config.toml
encoder_arch = "convmixer"
model = "contrastive image-text model"
dataset = "simulated stained blood smears"
train_examples = 195000
image_size = 32
crop_scale_min = 0.8
horizontal_flip = true
rotation_deg = 10
tokenizer = "word"
vocab_size = 32
loss = "softmax"
embed_dim = 384
encoder_norm = "batchnorm"
encoder_activation = "silu"
encoder_patch_size = 4
encoder_depths = [14]
encoder_kernel_size = 5
encoder_widths = [192]
text_encoder_causal = true
text_encoder_width = 192
text_encoder_layers = 6
text_encoder_norm = "layernorm_no_bias"
text_encoder_norm_position = "pre"
text_encoder_activation = "silu"
text_encoder_mlp_ratio = 2
text_encoder_head_dim = 64
text_encoder_fused_qkv = true
text_encoder_bias = "all"
text_encoder_qk_norm = false
text_encoder_parallel_block = false
text_encoder_dropout = 0.05
text_encoder_inner_norm = false
text_encoder_positions = "learned"
init = "torch_default"
residual_init = "zero_last"
optimizer = "adam_atan2"
lr = 0.0011
beta1 = 0.85
beta2 = 0.95
grad_clip = 1.0
steps = 14100
batch_size = 256
epochs = 18.5
lr_schedule = "cosine"
final_lr_fraction = 0.01
warmup_steps = 700
weight_decay = 0.07
Rows from block 5 of the image encoder of a small contrastive image-text model, named by matrix and row number. Each number is 500 + 50 x the weight over its row's rms, rounded and kept within 0 to 999. All counts start at 0. Numbers have three digits each.
Before each channel's rows are labels from the 100 images, of 14848, where the channel reaches its highest value: "lies over" is the class under the peak. Only what is clearly more common there than usual is listed. The data: simulated stained blood smears. In brackets: how many of the 100.
# pw: pointwise conv (encoder.blocks.5.pw.weight, 192x192x1x1), inputs 96-191

lies over: small cell (100)
pw.177:520455458534425439394485496517460460519432457532465425448405501537585502524503447458433459515431367454523533457590424473450402581424458504422519512516480427525508416477441494503445499488552373476475513540513497512481382511479450530460447476554546465450504519421492465542492554400510496580

lies over: large cell (85)
pw.168:566426427515497531473487475531394533487480547496440459569490507541469509439436519475501517520526506547357333469500530504594445517475490543525554518404535561528521428426555554470518483570507556471478528471502567525475565479489518510457470491478431563425547438588518528480513520580471496573

lies over: small cell (99)
pw.34:520496462510449493554487499468454400524436451481414517415516501525481462438471498542501465456618453492466530447465492529480416482380509501460486474495483522423459508535451552519533505391429485391503518455498419445521476526614617509519557498485479586505445533463471490502488515454421497424

lies over: small cell (61)
pw.123:423473532399514562499554474483501504489504435558482406480482527535427455511525437510511572558421539455416483394551519457530520483459521540466529390517469461450549516471490490439518482452526490518505540462448514557463525475476450464514513495490479525493556536580431486566499520381515473540

lies over: small cell (100)
pw.144:528546444536568549563514431498523481564494442596533530571496649563541465503467485523507633549557514517603612425524574447485481392391500512493506512541474516509482551455475501562565402451492440523414568408461532588517520670518492367495561514489524532532563550531460453477554454474493524556

lies over: small cell (100)
pw.5:501422497502436526436445461445456435520490428591479446497419501586521496446502459468447585626558461466488499488579571505502431476419493579505523516533443516537470463508512485436647451488491460563437518531519509532480489516575542492471642517545538726512490580513491552513558542517472574528

lies over: small cell (64)
pw.51:459438463481576373457522483533565551489461491543566566534511498478480478470455549518456529475481512530440520390560597475480582449530547464536561430462486495485457517468482566533490444501552453454476511637494525489509493429533503417528480424421538517545534439527436506482514473477488521579

lies over: small cell (100)
pw.29:503577456412515505510470547522437575394446471430577550545648470461500531502500495434584442440558485495445488451449556553435640497493507507482392513484489466468512481499496439465470442497471532492475499537515401530566575476407481539506553572513466467510417556532476511493467531469458493557

lies over: small cell (96)
pw.37:491587448503431535443522450515432477511578492565510519437460478472529509541501514470506615620574556512450548509464505513446483550422493514493591467481466478473536422472501497396617521462488464575446465499479453587486534543515525455450537582496517563539545594478444464576525526468499551490

lies over: small cell (99)
pw.17:455503439495516560514479502465551420551535506440417437429542449539450510384484417507516466508522475560557460512430491474516453457546433496492485409488518514473538578535475467567560487559461408480504409546478543548418466467533516554500518490520433516560483519459526475442557440625550450442

lies over: small cell (71)
pw.176:534501455547384524510487468464470512527484455554391518463456564577438464375501490502497507516554415481492484528465507472466481482475559541434515460539425503529538511538499422480563514547420476566521521561491470500502507535589583537530707452540458581457429539463460486436510558420508476491

lies over: large cell (89)
pw.127:535559517509398527453424458508546519514500545487483425511493542497471484585505486468475463503456506551401430487512396546444451446519431424519550513563526492567433460530571567589441450461503546575511503469521397478430481469486505506496452440481488473505543452522411469494453558479483489512

lies over: large cell (87)
pw.191:521561601482410524455421502497506439557563512479461470548454521520544492508556492530542547515505401439561624509430493520571500421513366489510537462532453479576482511543542600572521437528504485519469351505452591393521421478512485509465437439530475486467507574482460541551483485569507490433

lies over: small cell (100)
pw.101:391406532520442464457469504471499477558469369475531453519437491575568532508517547451416463520436332396510475458590536479454453443474483454468471513451488490473468385465473554492471444450571441442455455540477434483482433511508474484491491433439543470516486490512526606480431539439498446570

lies over: small cell (89)
pw.103:539445501533430562493534469441493440528508503474483463488403602524439489449478438505504526482538462520469499557529438454544504560515441553603491497443481518563491469406514564553593500430415479477559497501483500475518383542489567446505622453630524555500432556419494471505465523451582521539

lies over: small cell (95)
pw.40:414512448520476580483511506468443481499528426510515488499463534539500517419532469481559481582635506450438446505570413528476499491389441517514564509509466406499564524419515485483609540375457460473453504427505459504541521616543499454530602520538515581450510587399429501534583553448441534493

lies over: small cell (100)
pw.111:490638496475603401482388504491476559380509481508501439464671463430535525563485440483612492419464543442528522479457552530490661443506462498493419490496528409435510554508474489434502409410515529491529516569507464509551578506391417555516510489523490462446486552474462524477436524491449450474

lies over: small cell (53)
pw.131:508491446491527540490488560578489546497493452553537615542434532502515536478505499471499537511623472492485526551442524627517454493585429472550566467477554503538478492531540538485532481417563504606479415474548535500472519511600555442443477431490469575469526550496404510486446507510471641479

lies over: small cell (73)
pw.136:471621550443460469429630526416542438422606478521436495448568475433480474469460463560557534496494635512443521496473523503463411431554483487442585510522485422415427430472534417463478507514532541534498479529435485447542516472515507497484531484552556516510578495471500509479471420469463405444

lies over: small cell (98)
pw.94:480428465521400435497515439487607514503495499549580449462501567543536511471476506518427515515527617546447475421475505536420507467483456512578543504465482489502434430502521519542455464463525519551438440599476521530469441487501468490506452494429428491449606437483363460433464495489475487567

lies over: small cell (100)
pw.22:501432522521431441425445456497504435547468432483570442510432448540527462490505515526414518560519504381401475464549513522426427486430528456503536538434487420439501431453441477459517478436568476506439552430468370486529453504486508429443458464483476479528578556470532576470550515461449488546

lies over: small cell (100)
pw.155:458512492516477571462501477493502529510492423599540459487486587494547487516538495522522631620578532511496491499623556520450531441435481472498610542494491477482510450472551460473577460429510501541440564463490418474506542626551551460459545503557475573510523590507462515519527536429413525550

lies over: small cell (94)
pw.27:582523476460523501492468469434512573467535424469424459545516461497463468475488438468550503506465450495454444399497653466424533451525541438451482478499499502513536615491420525403495444610544534560531474460411521466407533520447414546492464419420488443542549481544549576555519537408509541555

lies over: large cell (89)
pw.50:504614524497513508493448546492509526451514367500450480602564422551499585528455509499553534491527469476435469361493627481477579401561541502501384477513492461534529517416442548425509463468488540489444474474479534502513587527464471446472563466442522563535542504633462531508507484451519505557

lies over: small cell (100)
pw.54:442451481546456481571422462521481465615477473479428479508466526615437480404477508461489463489568491526483456432498424425514500504500565598519436490519446518538492533505498491556541528535486495469571480516537449544493471553501540540574535503501486544506398474508475503467501512440510481465

lies over: small cell (77)
pw.146:550486455492474557409543445450460436489519407525431521464423533575488472540549551521526470522495481521438475479500490539582468534389487515521572538507468490528515540540504463451599520508524514552505480533561413561541458525575596501460605570621537560546468600426498499501527625439515447497

lies over: small cell (99)
pw.80:399506443529493558501487478470470498533453494623569425554526641529524439506516400549521608602584506486525479432601497530458473492396525501499541545465475523489530493519548520495560548441493471521405519427501498461456580605519539496496543530494509569483527525498443483510537481464441524574

lies over: small cell (91)
pw.70:510523578514499554527537512487496456511543504551509496426456526519499576528546483510509508550544556470508397461499414642435527492465379519514601415434507472555461507473555544513545464449508568579528503490483528478425520579552519492477525389518440534403551592566417518437489521564381583512

lies over: small cell (100)
pw.115:480409561509417536384505470489508412555553489466496401477403459533568523511449493472356448480449413452470583476557522516497483533544523523527524499440513450560504356541454490429482514457591406513460462493502390456515395541478490548386477477456518471527506512436516569505491546474527482516

lies over: nucleus (76)
pw.167:454519502486568572503524465480575514481545401540455475584464471526447476472478452478508520394566559492462421546534547598579436458513523541471484457564465460512506553472441502435489491495526390600499521399540502501433565510464559468445529571488456518474492506517463555482543522306426447517

lies over: small cell (85)
pw.108:471468484527462385409547428476571526462544446550589479516495519500517495452448518505497561488529622511399514446483454476448551470517422468568546410474452476436458432448505508507472506491476454507504485557512501493477502480501465462481483485470497486526626500429442417519495474384502481498

lies over: small cell (53)
pw.53:453403509514390482391501486499438515502506478450525388427449448530565542500507532541337438411474576485458552455453503504430496478448420536514449550479511444452436408485465524521414484397557444449426478630482511532499491510430423509522464483492472427510526417420415518450442535472502485524

lies over: small cell (100)
pw.72:398632477480534493489543554490528609431436513510533504501562548437545515516529455578636490525474440404492522431554559449469604388493573520501471512539563458435434550492456512479561521424530497433499537455446516426601532478446520490520506469534483528548487513526505505532473551493471466481

lies over: small cell (86)
pw.161:444476489522464473568421538515556539533417467506471488546515543558482520350396472528524508481533459505514625442555443447543458479552563531418415514529491554463447528516461509578507502515466459440453495503492468505554557502563540489511569560507531546571411496426481508398493544367560496431

lies over: small cell (100)
pw.156:472475521514496404422462482498485491513409487483504455419478477555574532515417499511467458513428360389435427434583515524498489454444488455491430488512429428482497397430454505475503471446561472433541507573449398459485430473541489493487529459503503499467453462485548563579405526431565453539

lies over: small cell (82)
pw.137:484490486529392525425490423489467422501533433477414519451442549558449497415498477564526522490522484400474518537476498529482479458406527535480560483523455454483455442463531432525645526497446496538515534640522454529521459557562515461533608468579522568558402621440478483517488567471475489422

lies over: nucleus (73)
pw.81:481455518523549523456475478462483530533527452512428502539416523456505509482579466460510503501546412468479442553528478570566554502452474596420484502515395497426499543585511425445505587446452587490541409488502452525458397505402493528483466498513477526369469430547489489613502498459477476517

lies over: nucleus (84)
pw.106:568503522521411451467533504515500494554458421438470520557482491528500412322464444454464416482529412533424456475531501496563449550445584468478471475493483467466563575474432469499505554589415473397473543486396511533550517503530521623513511461452512475513400459513555406454558431405485548514

lies over: small cell (71)
pw.76:514582495400447537506491515550450545354534559452478429525549437418472540477495461416540506466468569488466473559437576478471511477392442477489452463434416496430539525511532432445536446465457551501547473604508454561468514492473481554498529477529482524452563577578529520479415468478421529562